Rows from block 3 of the text encoder of a small text-conditioned image diffusion model, named by matrix and row number. Rows with one number belong to one neuron. Each number is 128 + 24 x the weight over its row's rms, rounded and kept within 0 to 255. All counts start at 0. Numbers have three digits each.
After each neuron's rows are labels from the 100 texts, of 14848, where the neuron reaches its highest value: "fires on" is the input token at the peak. Only what is clearly more common there than usual is listed. The data: simulated grey scan slices of phantoms with and without marks. In brackets: how many of the 100, against the usual share in percent.
# fc1: MLP up (text_encoder.blocks.3.mlp.fc1.weight, 512x128), inputs 64-127
# fc2: MLP down (text_encoder.blocks.3.mlp.fc2.weight, 128x512, transposed), outputs 64-127

fc1.208:138109147134105120166128135105094129134129168164128110134135131146078175133131114093103172152129108094141098142151168113093157120085132108139118112100110129130110174151147108062097099145147153
fc2.208:129137104125164130117125111159147123133141091108155153120100137119186064122131139154142097106112158150114150119114086129164111157173113169117129139151126141118130079098117162188157141123102100
fires on: "head" (100 vs 2.5)

fc1.195:094128103135158149155119132151121140105121179123143093156105106175152141115136151147077150147136104114127117112110143155140104106104141159126065148138113156121098100139172127136145100101134138
fc2.195:166130156136107109105127122094138107140138078138095137108151144091101123130102098107176090115126150144134155132161116116117149151148126085129204102114142114135162160121093136154113142149105114
fires on: "several" (100 vs 1.7)

fc1.395:147128144170134132145080166152132104136180091134098165130149104111142115141080138139093151098112122099102107156125178122145095129156075142148080151126117170097136135117136144077144121130132127
fc2.395:101132109085132119130181088100124142104066144108161094127117146122122139117167128116161096138151125146141150095119069126086157149097183129105189092137145089157125114153107119162090135132121117
fires on: "head" (100 vs 2.5)

fc1.134:121128159119139095126141130155164153106114111121148113141087115128134103163154134141075091160139094141082144109091105128088130069150184115107158081090074087136160154127094131120147164139088143
fc2.134:152121104143119194107103101106078116140138124130093149142139151114143157089104086110155160096108135107184101132152147127155096186108092140174114157150188135131104101127152117143116084116167093
fires on: "chest" (100 vs 2.4)

fc1.386:140128102075146195126137126118100165131131128133116119157129132135151138136110165140106096150175156147114071124161120122125093113087135096114156147105125117159120110084095119098122113082119111
fc2.386:103137144176110075146131138142129087126125134119142134094117121105107132150114110115164177108083113111111191142091139104135175123154126159173106120130123115093137148158159130134118153169128141
fires on: "several" (100 vs 1.7)

fc1.389:075149101118169150155144125098084096100114129111114146121178126169165179114073044144129125088131162127093129112121114174179151108138129163125126092136146126134138163155141114131140119162134140
fc2.389:154090146132104137135121118132157159148133146160125105121070112088101096141146210125142132153150089119156130144161149106076131121097130091135123143111113146120115115110098146116116128122105106
fires on: "right" (100 vs 4)

fc1.108:147135129154151110101103113145181113110099114138103120100138125135113170104115126168156094119117091120109133113164122142124114118099107131086119106118098121104098131154102119130141084119129118
fc2.108:113133134120133157157152136091101147118155138119144131150130142138153100161145111089099151162165154142133128120073138126120124145132132122157137154135146141147161125115142157126125187145113142
fires on: "several" (100 vs 1.7)

fc1.35:112131121141096138138123129109090089152130078134142101159116185119111114146094109137120134099109112128092110157168165114113123156171160146126119150177157092114095181100121102111086159127100117
fc2.35:138125130122159119133127136127146169083105169122126152091142067141159157121163147124159118163135143121168140094090097128152135098090105114128122118091084170146164072163122131137159102122149146
fires on: "crack" (100 vs 1.6)

fc1.357:161132126133126132140104134124118101176143137168154153068143092138176154130137161082102118141127146098133183172084095191155158126107113102150098110101157110104143160130135110158122102105132115
fc2.357:115147108114106113094138137113094130110101103082068120168124173116068085135110111130162139131134099120132089082153123083101100105145154122109143167155144173133112107150114124125120138146094126
fires on: "head" (100 vs 2.5)

fc1.145:102153116103136161111097167144134113121146107145188113113130176149130162100137155111130116074128146131136118154126113097117124145120115133088121124153090048137095112132106154148149133110138153
fc2.145:172101142144124105121147088108129149135121141139085144140122084097135114152125100145134142180128114118135145117140155168140118106138133134168124138100171200126141139124146107123084118159126102
fires on: "spots" (100 vs 1.7)

fc1.362:145127097154140097129116067074129110148115095108111139095104103140119103095103115131118149110147184127111136117115123122111134109074107078131120134144100089115129066150098118123123121152135142
fc2.362:124144157106129155130135173173121143107131159148140119171168142119160152145136136129153100143118081126144137129141127128133131141178154173119137110111153174133136195125148146133131127108132106
fires on: "head" (100 vs 2.5)

fc1.153:143122137159127154151184140132131124061093089126145144144110128105126104084139127113077103131110130166117114136089154157115128138139165121114161133150185113125148089123133145102077134130116174
fc2.153:120128120086145111108068101134129139188161169136114099106144140161142159161122145155179141130153127102144148126161092103148130121120089145141101132099085140132095164131124119159174119128145099
fires on: "<end>" (100 vs 9.7)

fc1.486:118111116108114139173173080159083116161143111122146115113141104151117135135164120124110148125124140155088107111086103120165107142122167117122145140103127122096104116108128143110127146087112185
fc2.486:154167133152137127092062157114131170102108159121118124145123156117135133143097144115142099149127134088165161131162156131117149092112077150121105126145147108155143150127128114163124107159139098
fires on: "spot" (100 vs 3.2)

fc1.365:029162142116175138159118156151093133126109117116101136121113094172104129137114137098132132120137157151133137128145139130159116121142147098113158095124107101176140101148091125186159141151104148
fc2.365:224122103143097122087107109106150096135135152116123118134161166090151116131147108144145133109123104123127135125111127129097142133101119178147106156124131159084122180127160131088130138075142132
fires on: "spot" (100 vs 3.2)

fc1.396:111148167117121111142118121072161121101135127129113118105140120130130145096156082114130155091078167151102134118126145147128115140174162141090140157083111130122130126160114084143181161117108151
fc2.396:147139113155150134102125140147091129168110116124110172123108145119118124154117179123124116154166105120145152102115122107127153128093099126169123107163130113154090132107163211079090156134118118
fires on: "," (100 vs 9.7)

fc1.294:146066095118102103133120119132136171153132105112118159123112082138136158106125159129070124114169150077112123110106146122184137143189128122137141130093142135115097117129152117135133146121134126
fc2.294:097192157151129157124128142125127097095127140173153094128139155097123117164146098116178125129100094168136153121129115117076133113066129128104120128171111124130164118136125135114124142123119125
fires on: "chest" (100 vs 2.4)

fc1.126:137089129142152130131137143102118129122122159097118166125105146133127094133140112129096109118094104133134119130116160144141094118171154109145136116123146101120170141123161138121128157099119112
fc2.126:122170117120115127137120106135123119134131080161137095120155112119123161113118150125169133119169148135117139128134096119122171142087104149115140141120088145137083114134091115146125102146147132
fires on: "crack" (100 vs 1.6)

fc1.66:149108133128134133124088138122086103147123105146116202083102124159126129114087103132159134120134182122125144130144126104154194123117132126103142171107089129100153087165121135125151150129162127
fc2.66:116153126097144120124179147147158136103118135108165079151156140096146096147151159119115113139124095152124098137124133103101063138132125132138125103119172109145106177109100130121124107132109116
fires on: "bone" (100 vs 1.6)

fc1.349:110100141140170115079097088144127151130139101106093153125165110133103160095126130156088121144135127146139091161149112110124125106108115106115108113111155119181142129159123152114111141134122102
fc2.349:133144123147090145169144190118138085101111155129150130140100143118175107169130109100153141121137123121124155075104146134126117135162147151150151153148099127078120109112137122138159135110149159
fires on: "several" (100 vs 1.7)

fc1.265:128186143167113107096167161164119139102147088152175119146150121150126146165129120106111118110137101122147081170129124121124138141146077142126101138125085136104140134153160127125174163076111084
fc2.265:134095091083141130169094094104151101146117145126078138118106132113115116102112152133135130140101157150088164084113123140105123124109172124136165105120186110146121117097097108128095103183140166
fires on: "spots" (100 vs 1.7)

fc1.189:086133125095098117154130152143081131113100097149128153172134112126125185131126140145167128110168129119078111133117062150143141140139127189087109117151129135079177172134164154090133126133152137
fc2.189:179112139164155141128132103100176117148142155105124109073115148123127058121121110129075124132099114135172136123143193098107122143109135075151151133102120120164080093109103105142130136107115117
fires on: "slice" (100 vs 9.7)

fc1.384:110154117131144180151114147103103106122108195121141123090045125116140094188122098113140140106127116114143122148103120120090109097115127127115139117138130140130158096143205118138144119120159122
fc2.384:157104144130112081101132092137143120144143073132139138170191149154112181068152150116117082154126144102090140129138128153168145177142122132124133145114129113115114153090050115136106136139103133
fires on: "right" (100 vs 4)

fc1.37:125128127112121133135110125140104130160073115122095097105138136143131114127155146135101144159096134058098121101086148097163152158142147115138087135095119105130159144151133132156151111095164060
fc2.37:124131121159114131127145139129153136092167142150171154150130125115122148135118098111148099099144112197148152132180120133105106105116124130100153118157134145141108100112110112093103155165083192
fires on: "chest" (100 vs 2.4)

fc1.148:118176095131149151158129137080141129124140150103139123121121113122128137130147113088110095122097120100114107109089149168112127094149171154174132079133157124120137121160130148145115153122118178
fc2.148:136088169089135130109104139146108120121121114156121153110135131133119098124108125153143181150151133165146150137173090101115133180091089099073137161116105150125119129098138128100121139127131060
fires on: "," (100 vs 9.7)

fc1.32:123109138143144171075142131159076127098137116135093141098193121129037124136106126149119098126133130117144155129134120144092082070129139113083130109097132142119129166150117119142084109113118098
fc2.32:130141126122114099167096094078178116158127139119149098171085115129202142109134131099150145134131130143147116108128146110144162196113112156171113146152141123150124092101135132094138134151144182
fires on: "several" (100 vs 1.7)

fc1.369:109104149140150150127152093135104170165102165112119130125122125108110131137089154175132102139166127163153127120112117118100139149177129119149137128130141119116119090155118069138158123121094095
fc2.369:140131105082116112128129165119165089094142092144148112123129121137141122125163112097135161114074121083097136155136149140143125116084148130081114144114123126123138135096154164112103126173170154
fires on: "," (100 vs 9.7)

fc1.116:110142185160095125127112120117112120108130136137161087130148124121109081148149136122138151127186119130130133177148157177188151169094156130162123149121177121147068105130124165133117142125123162
fc2.116:136118067080153119135158140142129124151121134123102182127138132133149200124108130141124125142085124129120149083108106084053106077126116137099128114146075145101193152120137123125140128115130091
fires on: "bone" (100 vs 1.6)

fc1.152:110173143067106084186161116147117111094146120131136150113120158142154165098104114134102157100120130096148114116119135116082105102140106154156137156121174118138086138130144100132131105104150162
fc2.152:127085127195147150071090130119106148150133127139125101136134104134117097177154152107131108141144110140118118128162118132142141131110163097109115095105069118102163122126094142126115147146101121
fires on: "<end>" (100 vs 9.7)

fc1.489:128127097149111143089124145133131151135173126124144127134121084141153150099170082125137160142092120122106069149167110145156119142150129114133129141118108151074125140090090174123104176146143126
fc2.489:117117143101148119159127118114119096125079124150102135120129188113108118165094174153122108124166143123161159101090154137108139113125125126133123117140153119175128109152186091142133080118121133
fires on: "spots" (100 vs 1.7)

fc1.144:096131172119159160149114139135134137145130106129138092147133134134070152108121135125104096076110139116102122156103135121141119115133122155143137142128159102160178174126124166048131151113142120
fc2.144:149132085135082118092129134106129115091126153125115169112132125117189115152140112129154170181138130142145118089157108134121128140128133104114124120140108145086085073122134115205116113119114119
fires on: "limb" (100 vs 2.4)

fc1.170:099159145135137122136106116098100125092157135056132160149097129158118102141131134140085134162187109102098119091109141161108133113162146108143157100144095074104098136122119111105129127147124138
fc2.170:141149119117136160099107145118120159119136130134132104152122117113133151117121106116150153146134119111112141171131112114098129141146131135121133148132119150181122140124156142129116110163111084
fires on: "chest" (100 vs 2.4)

fc1.329:102135096150090135105162128139118149110159097163121172126124135120114118107183122096136110113114134128149155120131113100133090111136158148136179109127157150151126078127155156122137134123125145
fc2.329:174108162100169110139101132123151115134090150093131072120112111155151140150083134148138131130146130139107111127122139151116164133119098108118074144144095100100128173113103106120122116134136108
fires on: "spot" (100 vs 3.2)

fc1.382:167149090163094146103161123107156077087098136107147163095120156089124127107150164141159135132124137121164118174071120129115118135134144103085122103128127107114107133109190165162143114149123117
fc2.382:098116171091158113136094122138095166155154121145116086155127096168133139153105095107105122116132121127091145096176150125141156116139120151183118175138123144133150129141071105074108142102147155
fires on: "," (100 vs 9.7)

fc1.275:031138129091144129148142149115133145098147121116143112108129125052112109125125129130165123140096083183120132115163108119093142167127123142107074104105151126160139100114088108137117182102134084
fc2.275:225124119162106114114124101142115122156113107140131121134111129176118143152121128135108129102140173060136139148107145143160110114132153101134185130155101105111105183142158163130132078158118167
fires on: "spot" (100 vs 3.2)

fc1.327:171137138079101120110111167148135122109128114130156147149127129134131105096140159108079107157140100087161117099101146154137154119146130156112146125120127092124143105130109157087148176106158115
fc2.327:101110102185150172137137100101133110150111142125105096078129123109115146153119087119159135113114142161101142155144136101107100156118111101130097126121131160118100140129162096157122086148109132
fires on: "in" (100 vs 9.6)

fc1.138:147126112146096113148157127079098118140132122112141149104079095082110118147099124134151107097095100164136120139126107125137153138147127133106141102136092131121157129144112069098134129122114122
fc2.138:119098116110148156098112099181160107145126131167098105172123127173164137137136126146114103149159124078109154147098143139119104130058127092163146115149162130163110107114099160165156137123160112
fires on: "bone" (100 vs 1.6)

fc1.185:118168132122157088123127076140098135142110171119103130171109100144168139115100127153120122162104079153110111110138122124119141144138096103141146150137112138098105130107104083122085163150144131
fc2.185:138088133139097175124131164092139136124142088138140124105144141119093103135159161126136132079172168106147154140091138139148102110134160136097121111130135104150153139156152169144179118128108096
fires on: "limb" (100 vs 2.4)

fc1.487:113115129061127143095116125105147156137120123143135150193124153148128169086119120129090173107166115123102133105128190101136149174123148092134120103152091119109121106183135089094113157105151110
fc2.487:151141119184105133142131138145108076134123132129112116067113123112138092182127154155150094155105149123157128155141095155117105095163105148145134157107178143133140162090131184153146110145118131
fires on: "in" (100 vs 9.6)

fc1.171:120147136148137146119126160142121137100146133153143163122111109103071138133098100136072140128129102141128138149094107136137115152084115157142108083147142109089141058120142175146140149120106141
fc2.171:129088124110115107101128095114135117146105117110117110127133124155179117087141167137146111110112176124112106132140143154127174088175142105127145149111115148161121181136138097124102106137167118
fires on: "bright" (100 vs 1.6)

fc1.154:150121142091125133115134131166124094132177131148100100129115076143130113100141099137129153109119119135109146133162120111160117152109177126087080101130102133096106163129132119143092150165150114
fc2.154:105120100159132136119119139081125139128086139100160169111128170124128141143131148153130118148129120120141112119125149151089133111133083155182177160098153115156119111135125125119127110075094138
fires on: "half" (100 vs 8.1)

fc1.436:111113157127154117125130108149132131113143132131106187127130141118136094103157109151142144146094082148149132129131165106165122099134174161157131142153148104057131124121141103092161106113140108
fc2.436:157123108127103145155120132121124123129107099117151064111121116146116160152102156095130100106147163116103148139135084118084127162108102117103138098100113158185132136140113145156095137125117162
fires on: "head" (100 vs 2.5)

fc1.2:135118103179159139151136123113091099121124097155135152133147119100145108142164116181156097109109117120132134148101150154099104141139128130128169117117120135133109119161169128107095138096076133
fc2.2:122147139089100090119110120130167130132127152126126123125118150179086149124077128094121131144153139135095141102138083115116155151114131110131112139147111130116141132109101145125171125165144124
fires on: "bright" (100 vs 1.6)

fc1.99:135141152176156132143158178149133134086140150135206125121120144124139151053127111101090149117100083163123131122125158097119113111085116131156142120107167127112137151137116150078130099117122132
fc2.99:101129094100092119114083107099110139136102094121089139104147118165109121195140121131142119147143134119124096148111095186134131124154132107119136133116102138152135113120147099199115166143131150
fires on: "several" (100 vs 1.7)

fc1.367:115128146103136125132131125172136126101145071139147115110145116131169158163122118165103135102129152152159140107148116159139123130123112135107153096098163117134118125128117133110095123129163146
fc2.367:122116118176079141127103144110098159131148116135139165113104141143089119099129108063145142139116081125116055140125120115122129118129110117141114147110115107111165155144133104134109133136103135
fires on: "<end>" (100 vs 9.7)

fc1.110:106089122153068115134142089159131109156129085107134088103124120078112132129135139145090172166144095132099131118115145051131120164123124148130133146091156111146124150153106069195125148135136088
fc2.110:147166131129165146129125168110137153107119171163133153153131134166148132145130124112164069084095159115148132140147103179114132083108142100104110112167114142111150103127146166052109128134116172
fires on: "chest" (100 vs 2.4)

fc1.71:122131148123141080110124128115100108129107145109141163139127126126096157152112131157155138127102169135124102144084164125090093178083106155127169133126156062114128113118137117185101173149130134
fc2.71:135127107133123178128142126146138142130151121139106111125127126115152108101153128097111113108127082139140159134151101124175151087176142087127060114135104182155117134146123145083151088116133123
fires on: "crack" (100 vs 1.6)

fc1.457:151115140068137138183136109142105141137174143151164089121107195099117133168111091132115138135066168114145109107137136113136167163123124137152153144176150096109096128134132098099117123106120128
fc2.457:098128149176126118076092157113172127133073137100100160121144074159139109070140153136128097131171099149135140153135124140120078111149133124113091121083118155146154109136126133141123138136168089
fires on: "in" (100 vs 9.6)

fc1.40:094104086158107137112110181098091115170091104126106105161135143140112127116141182145104157128136136145122134144131084147098134140084132140151108143151104123143143094147108126157148090145087166
fc2.40:157127167098148118124156058157152146093157147137156136091109124108148108135116094135161099121128107119150135142115169101162110128157114108104141120108121132123120147116142140116099162110177092
fires on: "spot" (100 vs 3.2)

fc1.54:144136151095169154109142152124149078106136102108125131132150169189134114170168100109094110106150168144101096124091124108132105121128126154113150084123102126106129128189135084141117094089152143
fc2.54:133104113147086149153130092134113182142128127157126142118111092072133144112066160137147115153123081111142171137181132151113150125103131118153094164119166128153135118095126145106100156159109099
fires on: "right" (100 vs 4)

fc1.150:152107128149140149115143140159140129187091141106136105132120148109107140125087095126086126154114124140097128100144126098148120136132141145115114090127092131127146138157124107167153109120119171
fc2.150:123156120104099100138115102095110132072150113136131132132140128155169125136156145128185097100141139112169138170113142156108140120126109108154120163124145090133122125111107131083116133148128113
fires on: "spot" (100 vs 3.2)

fc1.273:123131101129101123108138149111151168108136111103093123127085169128128097106093132097123121083141150157135120137115130125137118129133204115134120120111168119095164165121120162136168089136124126
fc2.273:126120157114154152157124120133109089128128128149175134115166079127126166159152145143146123170116120092111147133156138129123125121119060141127139125141085142156096092135143095121078158119144127
fires on: "half" (100 vs 8.1)

fc1.326:126130147163128124125114154108141116142092159141139110150119152124121088076097092123173126119136158153117125137154121139070120108111104168099125159107097087116169162099138113131126146118133187
fc2.326:123103133082126146126145091134127159112156098142110136112132100139133159178154152149080110133119092109140145128126121119206125139161145078152130096162164163131105094153119139128140094145135066
fires on: "right" (100 vs 4)

fc1.319:134138198136105151127139121103121110137155128144103143124133142134120177191132115071118110098153134123144154133144141093125137104132140113167158112086132128114136134149132129142183085163086133
fc2.319:145112063127169104131119135152120138127086133096143117137114113113131099077134149185138146152105125133111101122105122140125106162125115143100097126155129129157119135112101100110070154086172126
fires on: "crack" (100 vs 1.6)

fc1.336:128094110140094134103101147143095129126126146128146129130116132077140125163136097141107094172183158139088153090097145113118159117113116062122147101104123099132149077116119099137149115138145149
fc2.336:141140140103154121159154112114144122133124120132091131116141126172098106100107154115164153095080100134179133158167113136125095150132137169121107130135130143124111163128125162111112152132099114
fires on: "," (100 vs 9.7)

fc1.56:112094148130149124104113109149126130120140133124139099120117112101153111094171143066128153088134121116109175133120108106133146085104118129106142119136152144173160138142085159135146166172135137
fc2.56:160154114109098136151130153125127113126114114133129154133124136151103138148091113186136125163116144146159075110137144156118117152137137149153122124106101094090113130105169106103115076084117122
fires on: "limb" (100 vs 2.4)

fc1.58:106066107116144129163140107141116158129078091089152089119090141095134121129118108157140069119116120128156129113084134114145120124094130144102144150130152096153138143146102122112129165109168134
fc2.58:129159151147080130091147172105148093119166156138092157133138133152125150140134145107112176159141103115091127122160126096103137117164141115159113111112100139091134100119138133130136085137075133
fires on: "bone" (100 vs 1.6)

fc1.41:126121140114143137094112126161136160121123113135140154148107128151128137109132055098140068125128132104137120124167143177117173137128116162124101123125113129114150101125145140110116140132121169
fc2.41:125143107155107112160134113110123109138120152134102083110142121103127095121124196155096139096141116153129137117090097102151092123121127110128149117147119139157114143122131124173136117110146076
fires on: "spots" (100 vs 1.7)

fc1.143:122191124103165101085156102115104137124113145164136131159114141118066152101157154107188128106091119091159169112149161123127123145157126112090159157150108136117155134119149131093142126139133141
fc2.143:142088120145086161174095171132132112124135096104105150100145119134176117143127100158084138158161137171126085167104115127129130113115128154163116111131170128139080115130119106175131115118111126
fires on: "half" (100 vs 8.1)

fc1.302:100096167106081179132095146102135075106087120110151095121104168161142104128147134138093137099151115098122119143118175113122104131113121094150088110149110135170089129129096112168154131158112133
fc2.302:160181082142189085105150103144127165144156134161103162146163100096140174144095123114154141174117126145136155127137097152152162109129136160100176161097142127091174119106147134095130154107146133
fires on: "head" (100 vs 2.5)

fc1.459:099132099138097096121141101094131098099104104133125134075109119095101141120103139128192153124155118138114071147124158135133163122132110165141129138075095149142145139105163121154147122167149136
fc2.459:137111149120165133130113157158111160154151140141121116189163123152150115146149121126079117115094133125123163123144100115096087130129136090103139114150177091115114115153098147112107120086093125
fires on: "head" (100 vs 2.5)

fc1.422:137112134112127123112112180116164135070153131124124179100069099139102150101184104100146123143065111096127140080136159119119172144098125160145109144114106141141129158111138170134135120137107144
fc2.422:121151133135141125136138085147116126190083145139136075149172150104145081142103153147111125103186132155138135165130096150140077111155126117122139097133145129106143085147119081132117139105181096
fires on: "in" (100 vs 9.6)

fc1.344:121118135206100120141134120167123113122125082142157072112127136143137142155148137149150155199113121141098156143127133120104099153100170079139151086083100137168132136105152156158122136100149158
fc2.344:139133123083133130110132121084117148152147179121072153148154125098128107090110135122103098049134124107159094135094138151124139106146104175129101141175164107091128110154114126107131130125149096
fires on: "in" (100 vs 9.6)

fc1.334:125131147112165175156142168151101133151132128135125065128112115133124151127110151163130139143123166144107112184157104110143161149117117067103141135123165139121139113110150121126173134140138147
fc2.334:140131099134102079110106086104152115126128139113135179128122156115115094140147113098130125098105104127161162067104138131141100134129143205158109126123095124123115132156113134135080116140123117
fires on: "," (100 vs 9.7)

fc1.157:122117128140115157135106129144131124114098090120130089143149168144147125114107101107122113058165086134160128113128096132122084089136093099104113157121111113155111119134175095188156111116152131
fc2.157:145117127111126105124139139117129134121155160153124144097116100141119129133151146160132121214108153118087138126141151133117159158125162168156155082141140139115163139119103171066121156139100103
fires on: "spots" (100 vs 1.7)

fc1.255:165131116147171114114097120101096141099112082146103130081136115098110140140091116132147168145150103120124077123140095127137112173111128114142150088166144122095135126087147148120100117126133085
fc2.255:090118121105085118150165136174160109155148170107169131164129151165146127104157141127129102122101153129120165135121162119124151096142135152132114166077113138144130125175116109116140133147131153
fires on: "half" (100 vs 8.1)

fc1.227:154110164162140117162121115109119122148098098102122179167170111137130105153107109163092126105134123109112100112114106159138125166106124132154111112123095151129122125110139131144114138129169149
fc2.227:106156078103115128098123131140152129118131136145116083094101143131135157089117163096155103136137125167132160149112147098112126081144123128110146139150163104130145122129118118099122136128077101
fires on: "bone" (100 vs 1.6)

fc1.264:156157080101093106121113137140147122164132102149114164126116111121138097107111108097135144092135171101116094132150099129119145097143086156160122146131086103136146141101106138185150136138093131
fc2.264:106098145165153116163149102112101120098159121112121084127132160137094167162145137156118147143089132147125175145118161153126122156089166115108161082126162133109076134139150150097129084149140159
fires on: "in" (100 vs 9.6)

fc1.300:133141126154121142141121130145122117132131147142165105154130152149072102105105121129088089149138145119100120107155111114089111115175129125138145122092123118173153124125135134114064106126121137
fc2.300:119101140093144127114149127109124137131115120101090159109138110097180140131160128128162180112126106148151126153094133134164155142090122125125116145155120131080097119133122123145179151131125130
fires on: "<end>" (100 vs 9.7)

fc1.237:191111112120115069137130144134073169154144110146140128120146136131080133132158115098098135117122154156117143119134106127099122123107128146115134138108135158118142155167090143109178097135163109
fc2.237:072149152141134170119130118134183105105094120122100135142125111125175111113097153141138106123141114107138123132109131127166123128139131127118124134154106102142128095096155106137088161122085117
fires on: "in" (100 vs 9.6)

fc1.101:141125115092132122156153129108140151109110097139098096152127095125154129111142144112098117099125111137104141142111139192155132128130110150117151123124116107109085181123132098108161159135141107
fc2.101:133131139138134138099097117147123112129174150132150157098125149134114117153124110165160126139135148126123112078133117074096114115118167107122125132149147135137148090133132147141104113114089140
fires on: "right" (100 vs 4)

fc1.78:108129135111094138095101144128107116119124131139107111088078153144103111154114118119083187126122083137116113123154137171092124110116125174066150094151096154106142104150140165150120134069115139
fc2.78:145109103124168116137133110122142132119146125106131163150153100153159118091141138155144072124138158146110133122110148095137136139163124119177113139125142102125114156093152100111136103169164115
fires on: "bright" (100 vs 1.6)

fc1.84:113083179140147117110162152111138149133120063125111139109128085121123149135122112137139100138145106138138117116120127094148119157121089104104120067116116131137122151112062122097123109158102131
fc2.84:135166071098122132153106108149102112124119195124146096139126166117126108118131136119126151118119131114102145137156141153108134095130180164154137189150117114116140112148194133155141144086145112
fires on: "head" (100 vs 2.5)